config.toml
encoder_arch = "densenet"
model = "model that answers yes/no questions on an image's attributes"
dataset = "rendered solids tumbling over patterned floors"
train_examples = 97500
image_size = 64
crop_scale_min = 1
horizontal_flip = false
questions_per_image = 8
encoder_norm = "groupnorm"
encoder_activation = "relu"
encoder_weight_standardization = false
encoder_depths = [8, 8, 8]
encoder_kernel_size = 3
encoder_stem = "deep"
encoder_growth_rate = 24
fusion = "cross_attention"
fusion_encoder_width = 128
fusion_encoder_layers = 6
fusion_encoder_norm = "layernorm"
fusion_encoder_norm_position = "pre"
fusion_encoder_activation = "squared_relu"
fusion_encoder_mlp_ratio = 4
fusion_encoder_head_dim = 48
fusion_encoder_fused_qkv = true
fusion_encoder_bias = "all"
fusion_encoder_qk_norm = false
fusion_encoder_layer_scale_init = 0.1
fusion_encoder_parallel_block = false
fusion_encoder_dropout = 0.05
fusion_encoder_inner_norm = false
fusion_encoder_moe = "expert_choice"
fusion_encoder_num_experts = 8
fusion_encoder_moe_every = 2
fusion_encoder_expert_mlp_ratio = 1
fusion_encoder_experts_per_token = 1
fusion_encoder_shared_expert = false
fusion_encoder_positions = "learned"
fusion_encoder_cross_attention_every = 2
residual_init = "zero_last"
optimizer = "soap"
beta2 = 0.99
lr = 0.0025
beta1 = 0.95
shampoo_beta = 0.99
eps = 1e-08
precondition_frequency = 32
max_precond_dim = 1024
one_sided = true
adamw_lr_other_params = 0.00093
grad_clip = 0.5
steps = 4100
batch_size = 128
epochs = 5.4
lr_schedule = "step"
warmup_steps = 820
weight_decay = 0.1
adamw_weight_decay_other_params = 0
Rows from block 3 of the image encoder, named by matrix and row number. Rows with one number belong to one channel. Each number is 128 + 24 x the weight over its row's rms, rounded and kept within 0 to 255. All counts start at 0. Numbers have three digits each. After the name is the row's rms in percent of the matrix's.
# conv1: bottleneck pointwise conv (encoder.blocks.3.conv1.weight, 96x168x1x1), inputs 0-83
# conv2: growth 3x3 conv (encoder.blocks.3.conv2.weight, 24x96x3x3, transposed), outputs 0-11, a 3x3 kernel for each
conv1.15 120:143143125122108098128143122164117146104168177108128060094111124146092139113133098094183135129165089123158100116070138118119138141105117142137145113125137146104122113104122115102122107195172148129121133138100154190100128133133153156123113108073124125131
conv1.16 113:080109188125110133106133103131116153108123118112110122084155088090106132117111102128129093138102127102113114136092142102159156173135124124108124135107127187127121109132104118133116159122104109107129093117097078110169115116103151126147139144175120142117
conv1.17 126:091110151169118094132167160170156184128120121148123129118123107117062116120126121145111125146112148100107140149120122124125126136113125123115119126173120122138110099138135121125138091201127111086135108102082138118146094133087119087126096103101188122087
conv1.18 109:107129156098132128108133134117131151155146137142108108089133151125153158117136111087161133160036117130137107121101149105142106133133141116088107133103100149082137115119124132098134155135172125117158150132132134146180142129098135112151143123133124140120
conv1.19 134:103154125107086100156156113177121109152070123120101107100137168116119164113112095104117113127133124146103111076133139117108089095151159118110102134117115116116103097100106129093125136169156134106164131136110138207164114167093118149086113175107112099121
conv1.20 110:079128161116136123117119145126124133143164161147132157115122132097114124152117066087119146125127145134152118141107113108118118148109131151098106175128102100089102126113092140089108152145167135116191160132112114171173125138128114174112108128122141162103
conv1.21 097:115117111130130118176115108166120140137078166102117114074084109127113121109125096145130094118154123110119092084115122116116125122110145157132109117130112156158118086162143121123148087155114115109115129118078101114113110144158105153152139155104108101126
conv1.22 076:139114137149098156151169132128137150088108145089147102119141123156094138162107135130133144129113149128126133110130129112101109112120111126127138089123113169156095132150116165154131110140120108159117148107212139113113113102127115133130098111098134127128
conv1.23 089:134093112134099134116146077116148141169107106134149136111142139139129131129091088101135137117142123138091143172097124090088146143111119115146133140162101142104147137135117122072145196181146139134156160130103163195087135099130131096152144150139135089100
conv1.24 093:199125159139130148129161118119119116126119120101182127149125129145122167133126167121141104093128145124151161126159150098125143125132129134097128129089117141154135106117162110138127122144147128138143162180181170118148134133099153132143165135168131121176
conv1.25 112:143114130149139133120113151139116130125142137123151123105154123113104108117170145119138143118167138132126130132155140163142126114133161145116129132100144136101144141146174137105119138168185107149195166149132161144154143155114113120162106126147158123178
conv1.26 091:099151108097168115147128136134138129120151150156094085117072127145151154153132105096124172167156109152166119113151124156108116130149104111181113155131174152115144141114130127132120123129145156131156042137132128154123138101144154141105115152111142152123
conv1.27 089:159160124132108132107138155134152149134121142182130101119108138157107133116152126136150136200141121142128145128119117117099126120150130112138130100155181134121101120154115092130083150127206159124178163118158149155119122093158137154101089149101174148128
conv1.28 093:092125138159130153107131143153111151146139131123114186131148089112113170082142141093137134165131115145135125111119147141151166174159133175140148137109162089104143107152161147176151197134136180135142080089133081093101100101166133165121115156155134095147
conv1.29 096:146129169097137152137141116165138147100126145119141114111132103114114160174142123114115113149154124108135111122118120164117104125143128134130127118131145149164143110150179133142166097182126163140135114190144179121122107117095151091099122177118093155113
conv1.30 112:133157113147143112118123121113138129146112122140159155130165138109098142120110134139147107142119124159120130126140108173151137111167106118152100140144156132155104134189186149138135139148174140116143134128178139104151140098123110103149112094148113173188
conv1.31 097:132139090139101150106131136122148138111152145164140147140164095107127108154127126139088108152180141132105141139215144124134133117128124124107133151174143139120111119116153127128127128172192148152174151131130178108166122124146140163121131137160141147196
conv1.32 095:149123097103102106101149113103129122120115150129136154127142138165136125104109154132143145152088123148153129141131153116100111124097123137126143109162099096117135116153129115117154124187139130112142164106161135109120158096139091171114170122166130130138
conv1.33 093:098153111141136165173118092172144082122088152155121120130112135126103154100096162131080118173120140133126156132167102129124108139125147127123145108143139106127119101121126143156130110152157148118140206130128116149109107146128138143182140172095100137174
conv1.34 130:126146154097182150119125152103189141108135123140094101096122111123127133097122115095109134154164092129147135121131124136133103155169124116144108181102153138147115145159145197143118104109117141143140155197148156123131112143120152153110118130108166172130
conv1.35 104:144129129156091159142118144128167134133134117145106155122120148132116156142125155124112135178157127135106120128138139122110121122115119110094122128126130117084105110110145139127131100194116138135162214171139119126106092120146147129165115112112179130195
conv1.36 094:116140131085121129109109135154115112148060115117134153104136129102085126075120083137120113107136109147070133108113108124120120172180136104119086184124110133126113141129099106136117173096113093124149091105111075147110132143104159061110094152120142140089
conv1.37 086:113121134096111078117138121111097128128124119150135147120156120137165116116131084158089106127140076114123114123143141112136126115119082113141091107152114138077114110122119124143113091150124111114099125114088122118109152088138124170157171125141135152117
conv1.38 139:115133137120119110103116091092119111145103115136135134144088086145120130112107153196103096116138128091095116099116108117109135096131089142115131108093136127095086093095138117104120165090107120146139127144126132162153089117108118102090097115137102101114
conv1.39 079:125131101109143105147138083085118116135095136101073104135137112118079141132136077096158117114127133088140125109123097182103092117088119153107122103106154113122103145137093134142116101079100149110098085103094150139078122124118096099120094154131081106139
conv1.40 097:089134134105084102120129108127126143108154101146157115141103120139137140087113157152143099113107101118100104113170076111128115122131122126131110113171137127145113119120109139102126173126146119130186141106103169150091140093073146149115122110128110104041
conv1.41 108:083133119120125109090092150102094163152142158150138092149102068160112075145100144104138114155121124085141111152098145121172101128126053136114129141101114133137109106105096126128118118100140087159124120142124108118180121099122132096107139097126135146109
conv1.42 097:147112163141093128120120132114116157163096071117130125175132135156103101114116128123149110095067112135107133134126125107139150112128113137130131152106089107122123119105119100118078150111099101120162126125135151168098207123104115102113084093118133169100
conv1.43 114:135133123146078157102109166135175155121092118122122153120107109133072082097133113118159096177099153094142160118102114098116106101066115153079137116114147124131120135123106124125118103145124125121102093129122152086087110118135119090121149106122160137134
conv1.44 094:134099109154097164121119119100095115132128141152123131133096095146104124081094114173117091118092103100099103102125153153119118099125087124144141095162104145152104118093087122114111138127124138095166156118105178136104159105099082145142117146120102115074
conv1.45 107:142129129136119092097153092122152103156143098152115099136073096113165166152104144112092153099132111128084100101118087103147107137150104130131111127111121134104113104090116124139129090086110103155117111140128132112113090088087105144141087154095121110142
conv1.46 095:165121144107144109163138157131148122166083134165134135148144131169106127155141132142161129142169116084143119129121084110121118132116145124100147135116102157118095100114110155172106191122158145163124165166113129175119124118096153130105129143139135142182
conv1.47 091:112141127115135123167107136153107078126110099053114144079130148126127156132113108119114074123124142124093117115166114134107152124117122105092158097127107112175119103108093113111126126132130125159136107135077164169126152082125132133104135141129118099148
conv1.48 085:140114144131114111123139097093103120119107082113093151093106140126103118088118125151115113129111111150124140131135140129137112121156111100099138120075111117113134109119106109128105183158098126133133123097189100146138119121117148093076116153155109120157
conv1.49 110:118129130126128071148108135178124165104104123110103139093136113146132105097146136121108104120132106150116127104096110099094112109110142120099098105119111086093130153127125161083125111153149099180115152141130125112172133151117105127124142108108146131132
conv1.50 108:082145131146134162081115137114168129107156106174115152159109125111121131112154146133143127151111137129116162146116126103128119114114103119107111119102144132109153150088109117092107145109147088101162110180159165133121174116116112133085097111102187126107
conv1.51 070:054082141119126123118163104154132160122130132117129120140134128115108122171130114109113141106133121135082115124106133114145117109120095150117115095118116139102093105140112106124128175161113131134129114148121078201134122120108154126080167125090117120096
conv1.52 107:141131100097135163061095145078160176105120129147107147147110094159102124062130102112120082154121163108116130162127129100144112141121132127090137114086117115088104164125121131096114178113119063137174171152116148129130139107116105103113127145123166131159
conv1.53 091:088106085139116168143141150100165164136105107097119159122129067108104116177152109105124142160137144092130144153080096112099144131107124090084134145038127134124098122104101123111123137134099124141121115148118115093096113126126144093109160138159154123109
conv1.54 088:136087127106141132110100091064119108126097136140164152110132125119109133151139117175179078169141153095099151132134105139092122099122112125135116147110144127141141105155113119158145162161114107159139157117150140113142115145157138113149172149190124087087
conv1.55 102:162129154116182138116148139119145136132155102122119112154134117154180171070103130146136126122125122126115146153128131124153158157199108117147147170107133134112126144108125144123144144075140076138139099123133101139163143116078101143120088179128132136147
conv1.56 097:099159127119114173093129140122142135121125100144135076121135120133128126125108164112110124166153106177132123102090129097125088130097087104133124149134136105116150050126113127128121084115126145124137122119092159144153080104164098123137101143068081127161
conv1.57 097:140130083125129067148111122141114103154117143158124154097134151135089116130117117163102128190155093157186156171145140138142120138095137119087116127113114138112133108109095102091136138105135123117147124159128145097132063121102134108105125080101101144100
conv1.58 083:131111136108156117098105091149090151101102142113118126117118138128148124148121118193106136124161122139135125143131126123115128095123106102104085133097122129141131087097117117112155109103167132113168104099122150173136091117149125123120103102091113135127
conv1.59 092:092115092138136116082134120091100152123127121152108093153120084177150104155095144182144131173152159125176122144167115129157098137140114147118094123097118183120127098147136133127122093119112097111145118112110114098132136122108128106134145096050119143102
conv1.60 093:199106147122093099122140109102088115087098091160140122133074135179158111092146144151099101118133121137082141112132115125116088108139110147117142124115124086135143120133124120098138132110144113108133157135173134133090089136135120128085070127141090131122
conv1.61 103:151125092157139125117137129148128102201159163123158166130102133126114117194092141156140119128130110096138123130130139141137113134142114125162129092223098126158110139187122130132147109142159128118143127132130129158070152132086121198128109097142108149148
conv1.62 095:129109138152156172098093173090154144137167091137138155122139107129128126157126083114149166141132123103110128162172146084147107113101111130147109104089138114146114166141118128129110170144139081142123174137125127137137107108093130143154146133134188099143
conv1.63 096:115131111149136126117104132166128090110126081090129086156110100136127134089112167128098111134132141107100115112118176122130131158123118165091160089140137220134156150105119118150178148106106099173156157118171117158096150105084088118145090122117137117127
conv1.64 102:115130144139160115140110157189135200116084134104117134099141128127136111114137104119143113116128096145113086139134133107136106164124161140127135109115114112061118132118075144089129115209126095104098110115149106086140121147096110127120100124121185122122
conv1.65 113:120157132078164113125133141144128123112127141166114071080099122117132167112122093094070122143132104162135069083132129153118185122139119145138100150147103171134083098129131164151158135188167100106135163152119168165125096151118121170105097154074144157099
conv1.66 095:147109148117092094125112108178134160125101135155134135125139113113110093121136108106154096141135158142143113141146115093112106120098139126131149120139112136149101098148095128128144061160095166100080090125152133166151080112167154104137098085102172157119
conv1.67 093:078115094135048110143111137115147151155119110114101155115129123155122108139124159089125091134140141127107102128127125103175140118134106172100145085099117166126123127138143094120100147125118128129134128114124138107164107104130124084139114099133128130143
conv1.68 112:180127114109108118133129133124125090106140110105156092123080128139106135139113155101156096098117131114144129098200155128124134129121097154112143107134137147133143104137124142164128157097163109176136119092161157137109123149117121167127135130084061126122
conv1.69 078:127107143118130141114147088114117128100137143144137153131139136162159152071076151152106170157149118126126124115091165098097119157132113119086119132134111142094128111126146097117126143199146171123138155167114162131122109100107105169132135144110115163109
conv1.70 083:146133129131121109154140155134117100087118098131159120123150121100128130127138149127171145177083103143098106103126156109140158131126113129134131102136145196114147133134130111087109135110120091120163139143099142124132151089143122130171158172136133119104
conv1.71 094:113094103117088116125125111134119160123121100125164135119167127132139105126113110085091115128137138109104084170066138111130118137120090137115137152122124150143100127124109124117146124200074121100152141152136117165121100111105124101151149084159158142144
conv1.72 103:127133125117123155097091110105151112127137107182163113173106114110134133101119182101131142181165119126134128105133086105088104109136126082144089140149145099100096121101144091158089139135136152212161166114133122096137104116161127115110095123117114129138
conv1.73 090:145118130107120093122143145134126123134093122126115107105112069116119131108141117156121094132113098132097107152168147182106203185139134153185117129128152139135125100137143146176132129161117136115154144119129147122104108104104105126177114125130105125173
conv1.74 091:133093118128122126146116099143104152146131143148156111088109130169088094116126112128077143146111148102173134112111119098136136134122112146112171095076099130101129113102110105120130141125135135137138141150090121087118159158125127142162112093107125138108
conv1.75 085:137105083131117103114158122119128110112111131133149108126142135162124104161121137137120117143176103118129123134147097174095119102090154120105128117131132138095107129120168120156091097108145122151165176139184131097133106122118145095203142132106137141200
conv1.76 107:118112130105126140128110099138134167096145144123163128113180093151143119143118155153112140158133111130158137128111147087105071152086129091097121121147114086136100120147111126121085122194144167131089124142122122110069128111138131125098115135108144143100
conv1.77 095:151131136143140132114171097125131118115098124138166126142126083159093088179150155155121128137154101112136106112135120123107148108144121111145130136143147148131151136184137161128113083162155166156137126202130150119109103148088138117142128099100101098151
conv1.78 115:151169144158154048131146155148155135139128125135089134081123086119116110106152142172099129135095104113142098102131150126117116158157111131151148142104130125130124118130155151149146095169116141116152165176119160116108120151138138105153134090090143136147
conv1.79 084:133130080157131152130144096154106114142148135152165135139117105138130140144115127121164114125117138127110096119141137124140100114126103094134147097151109082129139129133116134096126134111137096103119161113106129132114165108103143097105117119121148123108
conv2.15 098:124111110110109109118114112092109121108114137134141161122130112113123108123128108115126125124126114110116108106118107099102112109109123111109119102109136126141135128138155128143135130132130118115108131129124109135113123117112115125124125119100074071083101113112132150147105127112122146145108121116164170154166161138131133121
conv2.16 113:127129144125131157128130142104130142119168154110157142118129127112125130111115113131133135117122106132117115135128126144135152146161158089110117088124134105127136135132122144117130128128136126121121130140132143147149136123126129118129126110113174185151159178151117132120139132121126134126115124108079088092090091099099097097
conv2.17 153:140138137126135129128121121128126145128135136121137150145150146144150141160160158170167197178174183173180184131121117129144146128127141132135146141150155139140136140135113147151145147160132146157151153151144144141146116109115125110105133142122162166147145163156132152152155166156148177161155149133099109101107104102109103101
conv2.18 116:124121142125129129138115122114128139133141161150166170105111113107117120122124115133140140131135118124132122131146132133149147148158150103112119110125151137155150137117107126120099126115098124139117144127137135127139133123135139134141137132141152158125181191164174185151164168156160162136125125119173172163164173163150151157
conv2.19 111:129136135137139133131123132123116122124104125112102099153128110137128103140115098116112111113111104114114095118111123117101110121117116102096081072086078081081074099106088103108108108111110139142140148148146122136134115117128105111123113106124129137142129124141115119132086100100094119106103102111169181175178187180180185178
conv2.20 117:122120125140127130129131127089098131113133149118144167083108100102107111107121121129136121119125120120114110115111124131136124129136140108111124122143152132143161163151138165151155153134130111120121123121120120136131154146149142142155141150135133114096159165136159172157128132134119149139113118123179187181168171161148154144
conv2.21 100:142128119149137131155130143119114137099129131103123142105123126114137122115134121103098098126089081100094097141133153108118123128115125080074064071078085086093095133147146113123138120121134156149136156172161138159150125137096149126096146110096108115116099119128108146149086091116123127146099127146152164161140152158155154154
conv2.22 093:138146128153158140136147140176124145160117119145133127114110082127134134141145135146173181137134154141143142146134141135125136105131149138114105138118103125101083149147150131149151127143159121145139140140133147130134136129138130124145107129115150118126122085105099094085129118118159143148166159149171169175161167166162163174
conv2.23 089:120100101102122117105133135156156146144117118135112110175129141157128124132098091141151136148142134123127122124116105135143142148162150130122122141126116126127124128110134097109114125148137129128107148157122154152139123127125144137144141138163150174168126148154130124151134110106126145157174179188148163157162182152169193169
conv2.24 086:119138139146167159147161152152145117140138128115098082109121116145150157141143153154178172124133155102125140114114095134131120139133129111071100116106111136111103104107103116121099165141111144137122148172144121135140116144166127120147123104114145126137144146113133139135141151135163195155136158136073099085085100095094092096
conv2.25 110:087097113095117109099126130110117115118122140123130138183170164154156148154138135152164172154141153145137150119128124124129133128134135117124135139145152143157158126142119157157139139137120138131139129150136133131136142145143126139134104126112100113113091103118102090097113114120138153138129135124072074060069074060065056062
conv2.26 112:129141133121130134103122107096117113102119116119126120130133135127154152114128128107098103090100096101098108108116117115109111139111110103110121115116119117128130110110108123100111114114115119131139118120131116109124116107112105117109129106087066082070088091075096094079111130128120148145111126118076054058062067058090082073
conv2.27 114:160185175163184159152155139129125123115106114122111131142149141149148144129146141113117131112098112121116124106110113112128138093115132117133132139134142132144136103123123116141119130149123143165157145166160135147142126121114137123120128129116093092089104085091088095083090122103111138127102135131107072068096077068109096092
conv2.28 112:104133143108130144099126128115118124113135141122135136176190176153191176129140154123118124104091106099090093138135127149141141150132147102104089101103095097114106107112119124124123114119124107119112108097101103104117162160139138139134128140136076100097069086070064061063091097109105118131114132129086079072103099096119093109
conv2.29 100:121119121136134104138132122112134123117149152095124109119133124150145134144159127117092104083091097080091097106117125119118117142131135088081086111097121111123119116093107098096113130118115123115106125124120115114118135148161119125137124121105059091063072098067080084068138163129148182147121140124092083068102078074101079084
conv2.30 117:127142128124128120129130131134098100138113109139125121141142131115120140100114113139149154132141141124114120104106098103106095110100089126117108152140123151138149093090107120103113140132127110110094110123108117121117123132125108119117107095105112108125104103120106109112103100101153154128145164131037049054057049036058047049
conv2.31 102:163181168171190161128144131122124121131113132137125122171166160143150170131144142123135126128122128130125125090102110115125106115121112132110096153134126156142158097100106111123112127132130146137143138151137138149157143149143138135130149144131112096110096111097096096101071099089098124135092138122062072062063056079081070082
conv2.32 095:149145142132124113123118107138111102139132122151169173142140137140156163129153164172179187156159160151131129114124130129119109114112112112116097108101116120136119119111144105128148123146148144145132107125140109111128142129124137131131143142126110099093099115107127122120096098110107134164145174184107096100085110098084109101
conv2.33 110:156175160173169150142159133116124148116128144108115107149175170155192158126157148088076077083064077090080080125122129127133135118127136115107123111147133122145153091095109090097104105107114091086075101110093105129101140153138119118117125119109099106093103104094084082084114144141112143156103107138120122126127132134143149148
conv2.34 127:132131138143134126134126120120123115106122113123121115105105103113094114107109105107115123102120111106102103101106104113100104111097114135144139133140131148147134143126117143142125142144136126137126132122137139138143117115128123100109109100085087080083092102074108106100147167135153155150142141128053050043050038048029042048
conv2.35 110:101128136110138139122141139149163151146143145137134133153134135138135141119133132165151155143131132121129135085082074106116122106105108122125115130131120123125129094104114107137133147159155157153152146174152146170157149141152126134133131140129109110100101123115086085103085108129091121142094136134119132122110114129113110100
conv2.36 092:105098108107125135107130125125110112128144134112101099164150151149122110108079084095082096092081089095103101100089106112104106101100087084089103104107087101117108154154142149139138131141131103096090104108100111109097141147147143154142137118122125117105119114098088084097138141118115116122086081100127110099122110116142139122
conv2.37 093:162173158164172156180164173123113125119106117127116139132123118118121122125135125118141134118136114140112121108130115119117106096114101113091118124115120147135131148150143142147134153165156137146129131151143137137125153165154167165165163167162160151171162141159163146166119109122148125144183166160160178170158157158169167157
conv2.38 108:126124124133136146146143149182166180167134142142139112123124117132139122158146130146161140148153162146166148155140130141127130128116110179162154185152139162135130117118132103114128109117126124125142147142132152138139125129133131118125127117119147143167124119130102094098174148162167150147154154166120128138127120115126125132
conv2.39 079:112086086120102103128113117144120110128117117108078112087081090112113131104136124153158149122148159146140135115137169088121133099119122148120093129102101137126127153161171150144155117132150118116118113103116105106125176149154176156156169160154107126117109126134143123145106131151113126163136130172183172153160175152160178160
conv2.40 087:142152137134133130104124143162137134145118126137098115170166127179155125170132106097122119112117130101114123120126157109115132121111126163147141165157135163125113130122132118120138115137133147142150126132134127133143108110118116113121133110110147152159127109134094071095153127149148127143143139152139139132147146115152169156
conv2.41 117:162146164150136138144133138125140146128134138119129140132132138115118138132138127136137147139140149149140143149156140125132138131137127108114114119122114115128112117104092097096100101095109115118122128114124142139124139128145125124133123128151201194185222205184209217204114116101115104114118102107098091087105091106093103094
conv2.42 084:143145165121126167107098140162134131153131120146119111156145133128146122143126110107118125107108107108113116102092112096102102104106102118095071110106089099091070104095100101106094116083111097109111109116102098101114131147142142127138115130129158141149159124118164145136179172154156154137151125129155161151133155158150169152
conv2.43 119:141173159156175166157141146140138138125117113135123120141133147135148147136135146102096109084095093088085099091089087102104112093102115118104091121114107104112102117125123123131114129123133155163153161168147153157144113113110126128110134131112100102100112113117120107108105117141131126141121128141120111095106104090099099092
conv2.44 091:153129124149139112133123135170146146156151148137142143131144115140140104136114101142149141151146149148153149132130151122116132118142140147119113161111128146131128129126158128143159146164157126123119123127120139130124134131149147146162145144151158140152134121121127113123174148178170159192181173199162152158163174165176181168
conv2.45 099:134149142119153149121156147131110109128098090118074089138140126149150138136140143128133118132140121132145126121115125118109116115120102144124131169129131144124127153162164134156171127147175120131135148139137144113127140144145150155142147135133138130140129132133120123126142116139139109140136141150146152150146156132145150126
conv2.46 086:138152154141148142144143149135135145126141153105126125103113112108109115109111101100129112137122118130119121128140134157138141139158149096110114125123134130130136126130121121111105132125125102098096121121116130133122155135162127141135147151134166171135169173152145148131148155149138150136135124117186194191193168173179183166
conv2.47 079:087108117118132138099132160146156132131117108118076077099121093122115099147136115135145140118129122123115130162150164147128164117117164127136090141117080140112107104116117099103155108139157154145149135158146140143121130125118123111112133122126158157156154115120133123124114102126126111131140124152169185163188182165196199175
conv2.48 077:096084113108110134127141152147111118149127096144111089142145127125133129119126134126156152123125158114105132155128122162168146164150145116105084141109079154129104135076106115125095131113084151114115147125120159149142130128123113123119109123107169156144143131112122102090153107094144118099164136122112102122097079113107120130
conv2.49 104:118118108133146132144143145144124127141140145126119138172182171169170168161161148151150174153149164149145163129104095117136125118124111129154158152174174140163164140124093145137107121106100095102119104106102087087101106096110097104107097100099116132122106118117120111109159150142160154141116119106112107104102112101127120119
conv2.50 112:077083106098087084098094092126132106141124107145125111083087090082088076087066085105113119108101103116108101122116108129123135126126140106109098108112093090088091092096097100119116107122117159182169146156165147148152122134124134131129107125111107137136124141142129140127097094090113104092101105096137130129128115113120115109
conv2.51 068:124163179148161171143176179132080120139115089117081093141120120144165130131139111149179158126147148106128139123077098099120097104133103144146139153142163152139131123129123150159150147146127147155142150160146167158144128152169142146155124136135133136144133138138149114142123121151125130143148147161146131123126136136141154160
conv2.52 109:089072095085081087106099106121126127125128123129121115096087101088077084084068084108112117118106123097101113116126121136136139133131152117086073091093094072081088095097110111124115126115120157172170163180184161173178129134136126140129111125127135145162138163149145154153098098083106113108100120113127126124131113127142135114
conv2.53 103:106139135139163153152163161147157149122117122108112111102109128118113126111119127107121118101101100100088091092087089124113115095114122105102098127115116124117115085114098095119122100119113140156161150151165152171143124126124130135123136127140113104092125114123114127109090114110102126109097132129120113115098088089111106104
conv2.54 094:105113108114107129115108131196184170185178151152125099137160133132136141119129115143164159142165145146137155119095100121115117126119118127105092139115113124111093119122139116103134136119126125101088120108106108109125157134132129123126134125127176151151144138135140114118177133158153123130155145147115143136110131124149137133
conv2.55 080:136127139110118148105117133124103093119146114137154120119108110115099115088088106098113113103096110099074099137141129135139128163166140119113109117112100095117092134125108135102109133134147110122103132113125123143145135118114123103121118093108180177166177163139129134116154154101151132105127081095104105106113119109129116123
conv2.56 117:132201205161215211103137139128124145105112133101111129134157153151168159157161158144132135129122124138127133117131131108134134103105116151153151169164156171172171128124123133113120112111123106097081123115104112120110131142137121137122140145133128131132118135131108113120102126138091122127079091104117108115123124133121129139
conv2.57 077:152155154174169121128120114119092126101090094112117108127139124135149133146141147145130109145137137161178171116147146130155145139132152131132127139150124153141153126118126109110121113109127128133116117128113117127119118108121115090131131126142188172165192197174201179160135174138121167144140160158151157145148129149140139122
conv2.58 068:112111131136127161135140163142140134132138157150150182095093083109102082115101096108120146118117124122101106134147157136131148147142147080103106116138132150144138155147141144166120161120108132132123141125164147136145158144137135124141140119110172161163168153139144151149148123117142124095120082079091094077089106075105097079
conv2.59 090:144139179126148146119128149107110123108118132127140129120132146126123153138127159141138134143150127154152143142143145120131137114130127134140122150129129124128126117109104104115099119114100103100098106113102131134131123123137125128120140125132166172166203222190199200174179179167162160152148144147148131146129134151138129126
conv2.60 070:104101128110113140120133137153128083167115085162096074106128103136134137134131131141173160144151158137135136149147110143116099126113095164159141183152112173138114121111094095090102070084097133121125152116102145126145120098103113122116101113093115085112118104096129106080141118112155133107150137129115110108115118113108108116
conv2.61 100:146125110129087089105084089107094117094093132094117182128119106134139118127119107138140151147131129138134134112108116105104117095114127107098099116102110113116136107128148100129154131130145137134109119111108133111116147120128150131128152127129105102097086129117090124119079089102115125130114119124116095097103097073106089077
conv2.62 109:090079091088069086113094097141125113124129111135132121093097108090097105091085093117126131115109118112101102114106116121121120123135122083083075086085079071086084095110111134128142127151145148183189152165175143149158135143138142161147149142129100107110110100106106119091074062086093091103096102117135113123114119111117120111
conv2.63 086:126131142147136153147151163149152112134147139143120117105095104123116112111114112138148140154149130150144138147171184150143143152147168156157150133136134121118124136155133118118120108097110135124130130114142156127131104128125120124116112116112176167186114124105082080082183145163157107134130127131098090069095092081123116107
conv2.64 116:116109119114120110114119106112130112116135148111124132150146132149151148152145144143143160139135129123133141124130115117148136121138135120134141148168166158169159139133101164178152148153129128125117117125115122115127133124115127122108124131112082080076087084065071071072153150153153158152135129114119106107123118105120124113
conv2.65 105:133128125126115117104105109091105112097131130100140141112123118130119101103121104094101100074090079057067063097111095095110105101104101101108109103120122119119119111117102128137115146128130118107089110111107119110121148133123132139128133125111063065081083094064079089086113137113116140133106118110116116102121122094107116106
conv2.66 104:156165156146165137133144131133134146126129134142136136114140143138160172148163176154165184159161183151168183139142134133154157135143152119128131146153149152145149127124112155156154159149137112120111111127101123121109134130133143140143144153151145173165161180179159160162130149144135164151132147127106113111120112096125099110
conv2.67 087:103122115105105113100092112144147136147138166149139147128142154137169149163151166128144144124122131137136131115120130091102110119116115085110100109105113109104119075089092074086099079098093116134131136134139132127139101107118112103126101114122183215221173199185145162159094110112079089120094105111108104087117103086143099100
conv2.68 088:120107131109103111111110134132127111119101099125100091105103102120107111132129129130141132120141128122144130145155143124126123129121126168158121154127114131113089112132104093124129112098123150124118151137120141141114127113127129119111126098115139137111102084070092075053151125119144116133124120135116134122117132112126129138
conv2.69 078:151144156136143145104137143162144149158158156142137148123105113135121128153141129153160185126129134134141142149131116146152140157140139147142148132120114131121134100104118108115126137149138157154130152144149161151168126134130134136159141124135117096105109110082124113100110125104106141130121156152140153149159175165143156154
conv2.70 070:129105119126114127113115137105129113128144126136127114132137118126131125140124144120142138101117152113127141171183176161170168173175155126118125137130122125139115132120117124125106129129102164161165164176175151145171154137149162156151153167169159164147129115093109086082123111096115103119115130130114137130133133134118129134
conv2.71 098:129134134128141131140155137120133139128131138137131137127140143152154127131141135149165171150149145144155132108112100125145129140130146101114122143145167130158167127143122143152153141167156132139153147163151173162140137151140143135141157169135132166148149178159153169138111115131123142136138154121127118111121112108128115096
conv2.72 102:131162149134150150116118127164156135152129121120096098163189179165192165157173154116120109138123122136157141154141163150146136130123120180171163163161141146145127140132133132124125111123113126122126126139125108116121147141139137145133139141143131147123106109119088093102171152154151129142154135145153147141147135134156151150
conv2.73 106:105100094096076107096080098106108091123117123117119122146141143131129141100089102123129130119115112120119110111130118114121109126119119116107113110110115117120113144138137133130131149138142097082095127105114134126131134113137133117105111120113095098103091107097074063083092118100093125111103129123064051059072062065087081054
conv2.74 102:130110134130125111123118109101087103094106121127132140073085089093110119116114124173173162174173151166157149126145134114122138104117136110099103108104106103114125125110112122121109104108103123105114112120115112117118168162155167157141173155165149145142170183163203189184108137145123152147134147128171180179152154160142142146
conv2.75 089:110130139149147157135153156119124110121101112120095091133124085128119102132115119118145117152146142147141133155153136148130108142130137148136134153128141132137162111143147129150141123137133113114097134125124134151126143144145106123110097087091129105118102076113106102098069109152125148161118153137112114109100111077117094098
conv2.76 116:154174141171164133131123102114121121102109098109104108135147135151145140152147161140147149146156166140147156116132115131126134127121137121121132145161169160165153146144144142152141173174177146157147154154133130129128135155156144150146148160156098101109116127127124152138139146139152164144140158153134131127115127123120129123
conv2.77 097:126139120112114106108104107140146123128123137096095101101096084121089093107105103136149137144148129131129135114104089129100080107104104137157167132137141137125137130140129160139158166149170141142142151151145141138136096119132116110111118113095068080073105097099119117107165174184163187146127144130110086084089098080069074083
conv2.78 106:096094081085078079086093094111115108114114117117110117098119117090110129098093102139147151130135139130125127108113119117107106102111105155131139136147138132142133130130110148122117164138128100105098114113111130125117132125144121118128114113117067078089082093097116118114122149125147151124115139117083088073088087087076101087
conv2.79 079:105103110110112125106126141139100108102105097105101106120141131103123136097125141114147142145152153131153132118117144099138131112139144155162122148147137129158165069097113105114135120133127096094102092101089091070094139149145122150134133119131125112145130115134103110128122141183135135179142161187132137126144131108142132113